Rows from block 4 of a small spectrogram enhancement model, named by matrix and row number. Rows with one number belong to one channel. Each number is 50 + 10 x the weight over its row's rms, rounded and kept within 0 to 99. All counts start at 0.
After each channel's rows are labels from the 100 clips, of 14976, where the channel reaches its highest value: "lies over" is the class under the peak. Only what is clearly more common there than usual is listed. The data: single English command words and digits, spoken by a formant synthesiser in many voices.
# convs0: first 3x3 conv (model.mid.0.convs.0.weight, 384x384x3x3, each kernel summed), inputs 192-287
# convs1: second 3x3 conv (model.mid.0.convs.1.weight, 384x384x3x3, transposed, each kernel summed), outputs 192-287

convs0.129:49 48 66 53 72 42 61 56 47 53 45 37 41 50 53 43 44 30 48 64 50 56 58 42 40 39 38 48 48 42 49 45 68 47 55 51 51 47 54 62 48 46 41 40 40 50 54 25 36 71 56 55 50 51 42 48 58 53 44 54 43 48 46 31 50 61 54 32 48 43 49 60 58 41 39 40 47 59 32 77 52 41 41 50 34 41 54 50 40 40 46 45 45 60 46 35
convs1.129:46 52 29 60 37 59 49 57 49 51 49 49 49 48 48 28 58 56 49 33 47 28 45 61 77 54 52 51 51 39 36 59 53 29 46 58 51 49 53 48 66 50 62 56 50 50 47 55 47 48 44 36 47 52 34 52 45 50 41 50 55 49 47 48 44 54 41 65 43 65 52 44 49 53 55 75 48 45 52 29 47 25 32 67 53 49 48 52 50 57 56 67 54 52 52 49
lies over: /oʊ/

convs0.60:52 55 50 21 40 53 59 50 51 57 26 60 44 53 48 63 48 43 47 61 53 60 51 40 48 27 54 63 48 58 53 50 60 34 28 40 44 49 61 50 75 45 60 65 42 47 44 62 54 30 54 47 41 61 46 54 48 53 52 44 46 49 49 39 78 55 46 48 34 56 41 61 43 51 51 16 51 50 46 31 62 45 57 44 67 72 31 46 42 44 48 46 26 58 65 50
convs1.60:52 42 42 49 44 46 66 68 48 38 50 50 48 50 40 68 43 57 45 49 49 29 68 64 50 50 71 50 53 51 51 70 51 64 49 52 50 51 50 45 29 49 46 32 67 53 51 47 41 31 52 46 49 49 54 48 65 49 51 50 65 49 55 50 40 44 35 49 81 43 44 40 49 53 49 63 48 54 63 57 44 40 54 85 47 38 50 47 48 43 44 36 49 48 55 50
lies over: /ə/; /l/

convs0.4:61 41 50 35 44 59 47 57 49 43 40 58 45 53 50 25 27 44 62 45 57 63 36 48 42 52 72 54 46 52 33 77 50 48 53 42 45 46 39 53 44 37 44 38 45 60 51 55 41 49 48 58 47 51 62 48 64 45 57 62 49 54 33 42 36 56 43 43 53 63 51 41 50 37 55 37 58 58 39 55 45 62 40 39 42 44 46 46 57 38 51 46 47 47 49 43
convs1.4:53 57 33 60 36 37 45 25 51 60 51 54 49 50 39 30 55 47 48 35 51 51 67 63 44 48 34 49 50 32 43 26 47 41 52 58 50 51 50 46 55 51 59 62 42 62 53 47 44 57 48 47 45 48 57 50 52 51 44 50 43 53 53 41 29 47 51 47 49 23 55 56 52 49 48 40 50 13 55 26 68 42 40 63 55 35 48 49 51 72 71 42 43 55 65 48
lies over: /aɪ/

convs0.114:42 42 57 54 42 53 43 47 44 34 56 57 48 49 56 45 68 60 50 31 51 58 47 43 64 76 40 54 58 59 58 63 71 38 56 47 55 45 59 26 39 45 58 44 53 32 36 60 34 39 59 50 47 60 49 43 46 38 57 52 42 46 55 48 40 48 59 54 37 47 31 43 46 34 54 58 53 50 38 45 48 55 45 47 70 49 40 55 59 33 38 27 49 47 53 51
convs1.114:53 53 58 55 60 42 55 47 50 41 50 50 48 51 20 84 58 53 48 59 51 42 31 34 47 50 31 50 47 52 53 46 51 55 43 56 49 49 49 52 57 50 53 57 43 59 47 50 45 54 52 31 48 51 65 50 49 52 59 51 58 51 50 60 55 50 56 56 51 65 49 36 49 50 45 71 51 30 49 91 58 58 32 61 51 46 57 52 48 61 44 39 52 56 47 50
lies over: /ə/; /l/

convs0.173:48 65 55 55 61 30 53 45 58 53 51 61 58 34 59 62 37 52 41 32 44 51 59 55 54 74 32 49 58 49 56 47 40 48 32 54 41 42 58 27 46 43 50 60 51 37 47 69 57 62 40 45 52 44 48 48 51 48 46 41 45 46 45 44 56 65 62 47 37 38 52 72 60 40 46 65 47 47 50 59 36 62 41 34 57 32 42 66 37 37 38 57 48 53 44 53
convs1.173:42 40 60 40 64 96 58 65 54 66 50 48 49 50 77 61 49 46 60 31 49 47 51 44 40 49 49 51 46 70 38 62 53 28 53 42 51 49 50 68 58 50 48 27 45 55 50 40 64 58 53 54 53 52 65 51 54 49 39 50 72 52 51 66 45 53 61 70 80 82 32 54 52 52 48 34 52 58 36 46 45 47 50 52 46 62 46 47 52 65 46 46 45 63 54 47
lies over: /l/

convs0.127:61 51 45 45 53 25 41 62 55 44 62 48 37 61 44 65 67 64 36 39 54 50 52 53 59 57 34 47 50 52 57 49 78 52 45 48 57 44 56 38 48 52 56 57 45 65 41 66 43 62 34 62 47 53 46 35 45 57 42 62 41 57 56 60 33 63 48 50 36 58 39 48 71 50 49 57 40 56 59 38 49 70 36 39 54 53 49 65 40 45 42 46 63 65 47 45
convs1.127:45 36 63 41 48 60 56 48 52 65 52 49 49 51 46 70 45 54 52 56 54 40 46 41 43 50 57 51 42 60 39 55 51 41 46 54 52 49 51 69 41 51 34 51 53 50 49 66 24 53 64 45 49 51 60 50 58 50 50 50 64 56 56 64 75 69 39 54 48 35 67 50 52 45 50 61 51 81 45 70 52 50 38 47 48 57 54 49 52 64 34 37 49 71 55 47
lies over: /ə/

convs0.107:56 56 64 42 52 42 51 56 44 48 54 32 52 59 56 62 49 64 45 55 39 42 47 57 68 65 55 39 50 59 30 47 41 43 56 55 53 48 50 44 39 42 57 71 49 50 50 55 49 31 49 49 49 50 59 56 52 35 39 24 44 52 59 52 45 54 47 42 37 57 34 55 59 42 52 81 57 28 32 46 61 41 42 37 34 34 39 41 45 53 59 49 45 55 48 48
convs1.107:44 30 38 40 44 53 57 52 54 56 50 52 53 47 50 36 62 37 59 57 51 44 44 52 53 44 53 53 45 64 52 40 50 55 52 54 51 51 51 44 46 51 46 50 34 48 51 44 50 31 42 39 41 49 36 47 23 49 48 51 44 55 45 49 74 61 50 48 57 45 30 35 51 46 51 41 48 58 62 40 50 61 66 53 53 54 51 51 45 60 44 49 53 54 36 47
lies over: /p/; /ɑ/

convs0.208:66 46 40 46 45 40 66 63 52 55 54 44 36 44 33 56 37 50 51 48 51 33 51 67 50 31 46 56 61 47 56 65 63 46 49 51 57 39 65 63 61 46 63 59 46 42 38 41 53 60 60 61 45 57 44 39 50 54 66 54 49 48 53 52 58 50 40 55 51 74 66 65 45 49 47 51 50 52 48 56 57 37 43 38 63 90 58 61 55 59 45 38 49 35 42 48
convs1.208:47 46 44 58 42 53 37 31 56 75 50 52 51 52 50 19 49 51 47 48 46 79 55 42 46 49 30 51 51 75 56 58 50 56 44 62 47 53 51 32 50 50 40 54 59 44 53 39 54 49 52 49 49 49 45 49 40 49 39 51 46 48 51 48 43 47 44 44 47 30 52 31 50 53 50 22 51 62 49 38 47 67 62 66 44 43 54 48 47 46 56 43 48 70 52 52
lies over: /n/

convs0.9:57 57 72 66 50 56 43 50 56 58 53 35 60 42 47 38 37 62 49 45 28 57 47 45 41 52 81 40 53 58 44 50 44 51 45 54 55 42 52 65 54 41 51 54 54 63 49 57 53 53 52 51 60 54 69 35 59 37 74 57 54 57 49 42 42 36 60 50 46 68 62 50 62 57 59 65 47 54 44 50 52 46 49 45 50 55 67 46 48 31 55 46 35 58 51 54
convs1.9:57 38 39 31 48 36 39 41 47 44 50 50 53 50 57 51 38 49 48 55 51 60 60 42 44 50 60 51 39 50 56 54 49 60 37 54 50 47 49 37 52 51 65 45 55 56 55 54 65 45 47 44 54 50 43 50 51 50 55 52 31 50 47 51 15 48 54 39 52 39 42 34 48 49 42 37 51 49 46 44 71 42 31 37 45 58 52 48 50 42 37 44 49 33 59 50
lies over: /k/

convs0.52:60 48 63 70 56 43 42 51 41 55 61 56 63 61 42 45 52 38 57 34 50 37 59 49 65 44 68 58 48 53 62 58 71 65 56 56 54 45 44 47 33 45 74 58 54 57 64 51 33 64 70 54 49 46 66 37 58 44 47 51 55 42 57 47 39 40 44 50 58 63 64 62 58 43 58 74 58 50 63 59 58 53 52 59 42 27 68 52 53 54 68 60 64 47 55 36
convs1.52:45 33 63 45 34 50 43 60 51 66 50 50 49 48 25 51 49 38 47 33 50 69 41 42 35 49 37 49 44 57 46 44 52 44 67 67 51 51 49 67 55 51 59 47 49 47 47 53 63 56 30 43 55 48 25 49 43 47 26 51 74 55 49 31 54 60 45 38 51 27 50 37 48 53 45 46 46 46 46 41 40 48 44 54 58 66 51 49 49 64 38 35 48 65 46 52
lies over: /oʊ/

convs0.56:69 62 45 49 50 28 55 52 60 42 46 35 55 30 44 73 46 43 42 38 55 41 37 41 65 46 27 46 55 47 86 54 62 36 43 46 56 47 49 55 45 57 57 66 55 41 42 39 50 71 47 39 48 58 55 59 53 50 53 57 48 50 50 51 57 61 49 50 40 33 37 45 56 54 51 56 56 55 62 57 57 59 31 57 44 45 57 60 43 43 37 54 58 55 48 49
convs1.56:56 39 63 64 58 76 44 54 53 61 51 49 48 49 43 51 47 46 55 48 53 55 38 46 45 52 66 49 51 55 32 52 52 45 56 50 54 50 50 50 53 52 57 56 66 54 49 51 40 68 25 66 49 47 46 48 60 51 57 50 72 55 52 57 57 50 55 56 41 64 39 44 53 49 46 55 51 78 38 38 48 42 51 45 54 63 45 48 54 55 49 43 52 59 39 49
lies over: /n/

convs0.135:56 47 51 51 47 39 45 41 57 51 54 64 58 64 46 50 55 72 50 43 50 66 45 51 44 36 68 58 43 64 49 47 76 47 40 58 57 47 50 38 48 54 51 45 41 59 35 74 44 51 50 59 29 39 43 61 39 43 47 53 50 52 63 55 51 39 49 51 46 41 43 52 64 48 49 56 60 63 43 51 54 56 53 51 68 48 56 53 50 40 59 32 65 58 56 52
convs1.135:32 43 39 53 56 46 56 55 48 34 52 51 49 52 54 69 48 60 55 51 49 42 51 36 36 49 39 50 54 51 43 53 54 36 45 47 51 50 50 52 37 50 64 59 39 63 49 47 41 35 45 50 50 52 46 51 45 50 52 50 51 52 50 55 58 42 58 58 56 48 51 71 49 46 51 48 51 28 40 62 54 36 28 80 51 59 52 52 54 61 35 57 45 43 37 46
lies over: /oʊ/

convs0.61:42 56 57 56 54 41 42 49 53 56 43 45 54 58 55 71 45 40 49 32 50 73 39 45 40 43 20 69 37 46 58 42 56 45 51 53 38 33 74 47 28 50 43 53 57 51 39 52 48 33 34 31 46 34 34 37 68 43 53 51 48 65 57 62 50 60 53 58 39 61 46 51 41 57 55 38 65 40 45 62 59 51 68 55 52 39 56 60 43 51 50 55 70 39 53 41
convs1.61:44 48 34 60 66 53 54 46 52 62 49 52 49 49 42 32 46 59 54 46 55 41 52 70 74 53 57 50 50 47 60 50 50 44 44 43 49 49 51 59 42 50 80 49 35 42 51 52 55 65 45 82 55 51 25 50 46 51 34 50 52 52 51 56 38 40 67 63 39 36 44 31 48 51 51 40 49 48 46 29 49 43 34 47 53 49 48 51 50 42 50 45 49 67 32 49
lies over: /oʊ/

convs0.201:53 42 49 54 41 34 48 38 42 46 50 48 36 50 56 50 55 63 39 48 42 32 43 53 43 53 45 58 36 43 27 28 64 46 40 39 42 46 47 48 40 44 42 42 44 47 51 46 54 49 44 35 44 36 42 37 50 43 41 49 43 49 41 54 42 46 41 29 52 35 34 31 52 43 46 31 49 52 32 32 42 56 53 38 49 40 50 43 48 44 46 47 47 46 32 63
convs1.201:45 58 70 42 50 65 54 58 46 54 50 50 48 52 48 48 51 39 61 47 55 43 53 43 21 48 54 51 51 46 55 70 48 52 50 46 52 52 50 59 45 48 51 36 72 71 49 56 59 44 62 45 46 50 60 50 69 48 46 50 59 49 47 33 55 61 56 52 41 66 60 64 50 49 43 57 49 44 46 66 53 42 68 48 49 66 46 48 54 63 51 62 47 45 53 51
lies over: /l/

convs0.123:47 23 57 53 43 51 41 50 46 51 48 41 32 44 43 50 54 33 42 37 49 56 68 32 42 50 37 45 39 44 36 31 70 51 50 47 42 43 32 48 50 50 44 40 48 65 48 44 44 35 34 52 50 60 48 44 34 53 50 38 44 48 39 47 48 41 43 30 59 66 54 44 47 67 40 41 44 41 36 37 43 62 38 43 52 37 31 35 45 49 40 31 53 47 33 57
convs1.123:55 46 26 52 51 57 57 63 58 59 49 50 48 51 51 54 52 58 57 47 48 47 49 39 43 49 55 54 56 36 64 50 50 45 66 58 49 51 49 60 65 50 47 63 69 35 53 82 55 62 75 53 47 52 60 51 54 48 49 49 40 51 45 64 67 65 47 38 55 61 41 69 51 51 46 51 50 56 63 51 66 60 56 39 52 49 53 49 44 53 51 61 54 45 58 50
lies over: /p/

convs0.263:62 53 32 38 55 60 62 59 48 45 59 49 47 42 50 36 58 47 55 44 43 50 56 47 52 64 44 55 48 42 36 27 47 41 54 46 48 49 52 48 53 34 37 50 41 46 59 49 52 50 43 45 39 58 60 60 45 51 58 54 44 70 55 73 49 64 78 68 63 38 38 61 60 44 65 44 70 48 60 54 57 32 34 58 50 58 46 50 52 53 54 38 45 50 48 40
convs1.263:34 75 60 60 44 53 46 60 50 52 51 48 48 50 60 51 47 51 55 50 51 71 56 57 67 50 51 49 47 58 50 48 49 53 37 58 50 52 48 54 30 52 44 63 39 47 48 42 53 56 47 80 52 49 48 50 49 51 61 51 46 55 53 46 64 49 58 39 38 51 56 43 51 53 49 74 50 70 28 65 69 46 46 56 44 34 54 48 53 48 48 40 49 52 39 51
lies over: /t/

convs0.258:45 53 62 52 46 45 35 49 50 62 52 59 54 55 39 68 46 48 44 45 60 40 36 48 57 54 68 47 49 61 63 46 32 54 45 50 47 48 36 34 53 56 48 43 58 49 30 65 47 33 48 62 59 56 43 53 39 45 42 34 49 41 56 57 47 53 43 47 44 53 61 48 59 43 33 48 52 55 40 59 49 44 73 51 54 42 47 37 40 40 52 52 56 37 46 46
convs1.258:44 66 65 48 39 44 63 63 49 50 51 51 52 53 74 54 50 56 29 47 51 62 45 40 47 46 41 52 53 48 34 58 49 54 59 61 51 51 49 68 45 49 52 61 65 70 52 40 44 69 59 53 43 50 46 51 65 49 61 50 64 45 53 38 42 57 61 37 42 49 47 50 49 48 49 57 50 45 42 46 35 67 24 55 51 60 50 51 50 54 69 61 48 58 23 48
lies over: /k/

convs0.365:49 71 56 45 53 48 37 39 51 57 43 40 31 49 58 42 51 63 39 43 38 64 39 44 39 45 32 48 47 58 47 44 63 52 55 56 48 38 45 40 55 53 52 51 56 47 57 54 46 58 46 56 53 49 43 36 38 49 57 55 40 54 56 58 50 41 42 59 30 45 48 29 49 37 59 41 56 47 57 47 43 45 34 53 43 58 64 70 54 49 63 46 56 50 59 45
convs1.365:36 43 58 50 50 31 60 61 50 45 51 51 52 50 45 45 49 61 48 86 51 61 52 67 57 52 55 50 56 48 48 48 52 45 41 46 50 50 50 31 50 50 48 42 53 51 49 57 60 51 67 64 50 50 53 50 60 49 42 50 69 46 49 43 52 42 44 45 35 60 53 48 49 45 51 55 48 52 42 45 53 50 63 66 53 49 50 47 46 52 66 49 55 46 49 49
lies over: /t/

convs0.367:50 53 42 47 60 45 61 40 48 54 52 40 47 58 27 45 67 63 47 26 43 51 58 57 40 26 32 54 50 59 34 30 64 43 52 31 52 44 40 36 35 43 49 53 47 39 41 64 42 43 43 49 54 44 38 44 36 50 55 46 54 48 48 57 33 40 49 45 47 56 49 59 46 36 39 42 44 49 58 48 51 54 47 46 41 51 52 51 54 60 42 50 38 33 48 47
convs1.367:60 49 62 59 57 45 48 48 48 55 51 50 49 52 67 47 34 47 44 81 52 74 35 59 32 47 59 50 64 41 71 53 51 56 48 52 49 48 49 42 60 49 50 40 54 82 46 52 68 55 74 55 51 49 52 50 72 48 42 50 65 47 54 57 63 51 50 46 36 52 36 61 48 48 52 58 51 29 34 63 49 50 60 53 50 57 50 49 48 53 62 49 49 47 56 52
lies over: /t/

convs0.130:53 55 73 59 41 57 39 39 56 54 58 53 56 41 48 56 64 47 35 46 41 74 66 43 66 35 40 34 41 52 69 58 60 57 58 32 54 42 44 56 36 56 53 38 49 52 67 43 62 46 50 63 67 36 65 48 37 42 53 56 40 36 47 59 59 29 53 47 34 47 41 57 33 34 49 79 52 53 41 48 50 53 40 37 44 52 55 56 52 46 39 47 57 59 55 64
convs1.130:42 48 57 34 48 52 69 49 54 30 50 53 51 49 43 81 48 43 41 49 47 45 42 36 57 46 64 51 52 57 45 39 53 61 36 37 46 50 52 42 57 48 43 48 44 44 48 85 62 34 42 24 48 52 59 48 39 49 52 49 37 53 49 52 68 56 43 46 42 34 54 53 50 51 52 36 52 52 39 50 51 35 55 41 52 39 43 49 44 46 64 46 43 48 39 46
lies over: /p/

convs0.54:61 44 53 42 55 41 49 37 34 45 63 53 44 41 67 37 56 51 61 56 53 71 23 55 60 65 66 52 61 42 19 56 42 46 19 50 58 49 36 40 53 44 40 31 50 51 41 58 57 33 62 53 42 57 46 51 54 53 50 63 46 35 53 45 51 16 48 59 45 42 40 48 44 34 46 59 47 56 53 30 49 57 58 43 70 63 44 43 49 60 44 49 33 40 76 38
convs1.54:55 49 30 58 59 33 51 55 51 52 51 52 49 50 37 62 48 40 40 64 49 26 84 47 37 52 52 50 52 34 71 28 46 50 49 53 48 51 51 58 60 51 58 66 46 56 51 42 46 39 36 50 48 51 89 48 41 49 42 50 53 47 48 42 39 54 55 43 55 62 51 51 50 50 48 42 49 56 54 70 48 27 38 45 53 52 53 50 50 57 44 24 48 39 46 49
lies over: /l/

convs0.109:55 54 53 45 55 29 56 55 52 52 46 42 53 59 46 42 42 44 51 48 39 19 36 48 42 80 68 52 47 46 21 42 61 44 40 51 52 44 44 34 56 48 50 50 51 45 57 48 59 63 45 55 31 52 33 41 52 49 59 49 42 50 53 41 41 47 55 37 28 51 44 46 46 38 50 70 54 56 58 46 44 55 39 45 40 65 27 28 55 36 41 51 41 45 59 53
convs1.109:47 29 43 46 55 49 65 51 55 59 51 53 52 51 43 63 57 53 54 58 50 65 69 55 47 50 66 53 47 58 49 54 49 35 52 54 51 51 49 64 42 48 47 62 44 67 50 41 39 59 55 29 48 52 62 52 33 50 57 51 52 49 52 51 59 55 67 64 64 38 57 48 50 49 54 65 49 38 53 75 51 54 43 51 53 63 55 50 56 56 61 70 47 54 44 48
lies over: /ə/

convs0.153:35 50 60 41 44 39 28 54 53 52 65 51 44 50 53 40 50 40 49 48 64 43 42 41 50 60 40 48 33 56 41 56 60 70 54 52 49 54 48 40 43 53 28 50 45 30 45 54 61 56 46 61 47 50 42 54 46 54 53 45 41 47 50 40 36 34 50 37 37 43 31 44 39 36 44 31 52 55 49 55 39 33 43 62 41 40 44 46 61 39 46 47 60 54 53 43
convs1.153:57 57 73 60 48 45 66 50 47 55 50 51 51 52 48 61 63 56 48 45 53 57 60 53 35 50 76 55 58 27 49 44 49 56 44 54 50 53 52 53 63 51 75 69 57 79 52 41 49 41 41 46 54 49 41 50 76 50 53 50 48 45 54 49 76 58 68 50 47 52 50 52 50 51 50 58 51 30 47 47 46 41 34 31 52 67 52 51 49 57 53 61 47 37 61 42
lies over: /p/

convs0.66:52 41 56 42 27 54 40 63 60 49 52 48 56 63 37 35 74 49 58 59 47 55 27 56 55 41 48 57 47 44 68 38 64 48 39 48 27 63 56 58 52 54 46 58 45 33 55 58 52 37 50 36 63 73 46 54 50 55 60 41 50 46 58 46 53 23 56 42 53 46 51 32 57 50 54 42 54 39 54 21 47 40 58 43 65 50 39 49 41 62 44 59 45 41 36 70
convs1.66:51 42 57 43 43 56 51 49 44 55 51 50 49 50 28 59 50 42 45 44 49 54 62 37 53 49 70 51 49 37 56 32 53 50 45 42 48 51 52 49 33 49 56 44 52 49 53 31 50 57 51 63 54 47 58 51 46 50 28 49 42 45 45 30 66 48 52 53 51 79 37 45 48 45 48 55 52 72 40 78 54 40 32 54 47 54 57 51 50 37 42 20 48 43 35 49
lies over: /ɔ/

convs0.40:58 60 69 57 56 42 35 44 32 61 52 61 59 63 52 51 55 55 58 55 50 51 53 59 68 38 60 62 57 40 47 41 57 63 41 56 45 33 67 34 45 46 69 62 65 48 47 70 30 51 54 67 53 59 44 60 40 63 50 57 54 76 44 53 52 31 49 51 44 50 59 63 47 44 38 64 34 57 44 48 48 62 45 54 47 38 42 42 65 46 55 59 48 57 73 47
convs1.40:40 32 55 53 46 41 52 50 47 65 49 51 53 52 44 69 56 42 51 43 45 49 57 48 39 50 54 50 42 44 45 56 47 55 57 52 46 47 51 48 66 49 45 50 32 56 52 52 46 61 41 49 48 48 39 50 52 52 57 51 53 48 52 39 34 56 39 69 49 35 52 43 50 50 53 24 50 54 37 62 37 36 45 27 51 54 51 50 47 49 45 48 56 30 42 52
lies over: /k/

convs0.166:30 36 49 57 62 51 55 58 32 49 63 42 42 55 46 50 32 51 51 30 39 59 57 54 46 33 65 46 46 38 34 60 63 45 43 52 52 44 52 38 50 61 43 38 52 40 45 50 39 32 55 52 50 60 41 45 57 44 62 55 50 35 53 39 19 45 33 37 71 53 73 49 52 36 59 45 53 55 29 60 41 43 60 62 35 51 58 48 41 51 43 46 56 65 45 54
convs1.166:52 68 36 46 54 29 52 52 47 47 51 50 51 52 44 31 49 48 53 43 53 27 50 59 58 49 58 51 55 41 52 32 50 59 35 47 52 50 48 54 55 51 49 38 53 54 49 61 42 52 54 34 46 47 47 52 42 50 49 49 45 46 46 49 48 50 53 53 51 40 45 45 50 51 50 76 52 26 40 52 63 42 43 58 57 47 47 50 47 36 45 55 53 64 65 49
lies over: /aɪ/

convs0.72:53 56 57 46 40 39 52 58 43 37 40 60 47 52 67 61 53 45 51 61 48 48 54 47 57 48 63 51 59 44 51 49 55 41 31 57 36 54 35 52 48 47 66 44 44 69 61 50 43 42 46 53 37 62 47 55 45 48 52 55 47 46 41 36 56 54 47 49 47 57 39 54 62 45 41 49 33 58 39 36 50 53 35 37 50 28 59 53 57 53 49 42 50 56 55 39
convs1.72:54 47 49 57 37 36 52 57 47 79 51 48 50 49 39 33 48 41 40 30 51 44 53 52 33 48 46 51 41 54 49 48 50 52 59 45 49 50 52 67 49 49 44 59 43 39 52 52 45 32 49 27 43 48 72 50 52 51 56 49 57 48 56 35 21 58 44 46 50 34 46 55 48 50 45 37 48 34 42 53 44 31 38 30 47 55 46 51 52 68 48 45 50 63 56 48
lies over: /aɪ/; /p/

convs0.216:30 39 34 50 47 51 47 48 39 56 61 51 47 48 55 27 32 32 51 42 45 42 41 47 57 56 64 41 32 54 38 34 28 50 49 42 40 43 46 67 54 46 38 34 44 60 55 60 46 50 59 47 34 44 54 49 42 29 54 43 29 47 43 43 41 36 56 42 61 46 44 33 54 47 41 48 38 41 38 41 45 34 35 43 59 42 46 53 40 46 56 43 37 39 53 41
convs1.216:47 55 68 47 36 50 49 55 47 44 49 51 52 48 48 60 58 51 52 56 54 58 51 55 28 51 65 51 58 53 48 42 48 58 56 42 51 51 51 40 42 51 42 67 36 56 49 29 45 38 38 55 47 51 80 50 70 49 54 48 59 49 53 64 67 50 60 37 36 52 51 76 50 49 49 51 48 37 54 43 37 55 52 53 47 74 44 51 54 57 52 48 47 64 57 51
lies over: /k/; /p/

convs0.13:58 58 47 44 63 43 51 48 48 62 54 37 59 43 39 43 40 77 44 60 53 46 47 77 38 39 56 50 57 42 43 35 39 56 66 53 59 53 58 44 67 46 54 38 53 40 61 64 53 62 48 65 50 53 38 61 43 50 51 55 59 43 57 35 55 34 43 63 51 58 43 61 48 51 33 55 53 47 60 48 50 45 49 41 54 56 54 35 46 57 57 50 58 52 66 66
convs1.13:56 42 40 48 43 56 39 44 48 67 52 52 51 50 40 40 49 46 58 50 51 57 24 44 59 45 39 52 46 45 63 55 50 48 42 48 50 53 47 27 48 50 49 55 52 64 53 51 50 54 63 43 44 47 31 48 49 50 58 52 57 50 52 41 53 52 54 44 05 26 58 51 52 47 51 49 49 62 41 50 46 63 40 46 48 42 42 53 51 42 52 50 52 51 36 50
lies over: /ɔ/

convs0.196:51 50 31 56 52 50 40 44 44 58 56 53 59 40 40 75 37 38 34 51 51 33 64 49 45 56 49 45 57 42 56 47 60 51 63 41 59 40 60 49 49 49 45 51 51 32 43 37 22 35 40 40 54 44 50 45 41 40 49 41 38 44 43 50 68 44 50 47 45 45 54 77 39 61 33 39 44 51 34 50 43 48 41 54 41 65 51 53 46 50 41 50 41 35 50 31
convs1.196:62 58 52 53 44 51 56 54 54 48 52 49 50 52 70 48 52 54 51 66 50 77 50 54 56 49 61 49 50 55 29 62 53 59 58 34 49 53 47 48 64 50 49 47 47 57 48 74 63 68 43 68 46 47 40 48 60 49 33 50 51 53 52 57 60 61 50 51 47 72 47 47 52 48 52 45 49 62 44 35 46 56 46 35 51 19 49 52 52 60 62 40 53 61 65 52
lies over: /k/; /p/

convs0.167:29 46 39 39 49 35 47 54 45 33 42 58 37 63 60 47 40 58 50 20 53 59 50 41 43 19 34 57 53 54 55 50 52 45 39 58 38 52 53 37 50 52 59 52 51 41 58 64 51 57 46 47 53 43 42 52 47 42 53 44 46 57 62 61 50 42 43 45 42 61 38 25 43 31 57 55 54 41 37 57 61 46 29 44 57 56 64 52 59 55 54 39 60 49 52 52
convs1.167:47 53 54 41 72 46 43 43 48 51 50 51 50 53 34 58 55 54 60 34 49 54 60 61 44 51 75 50 44 58 55 39 49 54 39 48 50 50 50 48 51 49 54 29 54 43 52 65 30 60 44 60 54 53 49 50 49 50 47 50 51 49 54 59 55 60 52 58 62 35 52 32 50 50 50 47 51 52 56 30 69 50 64 54 51 51 47 50 50 46 35 60 49 58 59 51
lies over: /oʊ/; /ɝ/

convs0.68:58 46 59 60 44 38 47 50 52 38 49 50 49 38 61 48 45 56 53 42 43 70 56 49 46 58 80 46 58 78 40 51 28 68 45 58 56 40 55 22 59 41 40 42 47 45 63 52 51 42 42 48 52 52 47 53 45 51 49 47 45 57 38 61 57 46 48 79 43 52 58 50 53 59 42 52 36 65 61 72 49 37 50 49 55 60 38 36 40 51 47 39 39 60 81 43
convs1.68:54 50 46 47 61 46 41 53 47 66 50 48 51 47 55 52 53 54 36 54 43 48 57 50 64 48 30 51 47 33 45 36 49 50 31 57 50 48 52 53 61 49 48 43 33 34 49 46 44 39 50 50 48 48 45 48 38 48 59 51 57 53 51 58 46 53 53 64 64 42 45 10 49 53 51 34 52 49 72 52 63 56 49 28 48 55 52 51 47 48 78 66 51 42 44 54
lies over: /k/; /ʊ/

convs0.182:63 56 64 36 59 35 41 51 51 41 39 39 44 42 64 41 55 56 43 55 44 38 53 34 44 71 48 39 47 40 60 40 69 52 58 52 39 51 35 60 35 50 40 48 48 50 67 51 56 52 38 45 60 57 66 29 37 49 49 48 43 61 53 49 57 49 60 38 63 47 51 73 55 55 44 40 58 46 50 46 53 38 52 45 45 58 50 38 45 46 56 55 57 54 44 53
convs1.182:28 54 16 50 40 54 58 61 55 51 49 52 51 47 60 30 56 50 54 21 47 28 49 63 74 53 54 49 51 30 52 59 51 28 47 56 51 48 50 51 56 51 49 57 59 46 48 56 64 58 61 54 43 52 36 51 53 52 45 50 53 52 50 47 71 65 44 57 39 43 45 50 51 52 54 53 51 80 57 43 51 46 52 63 52 52 56 50 49 62 57 50 54 60 43 48
lies over: /n/; /ɹ/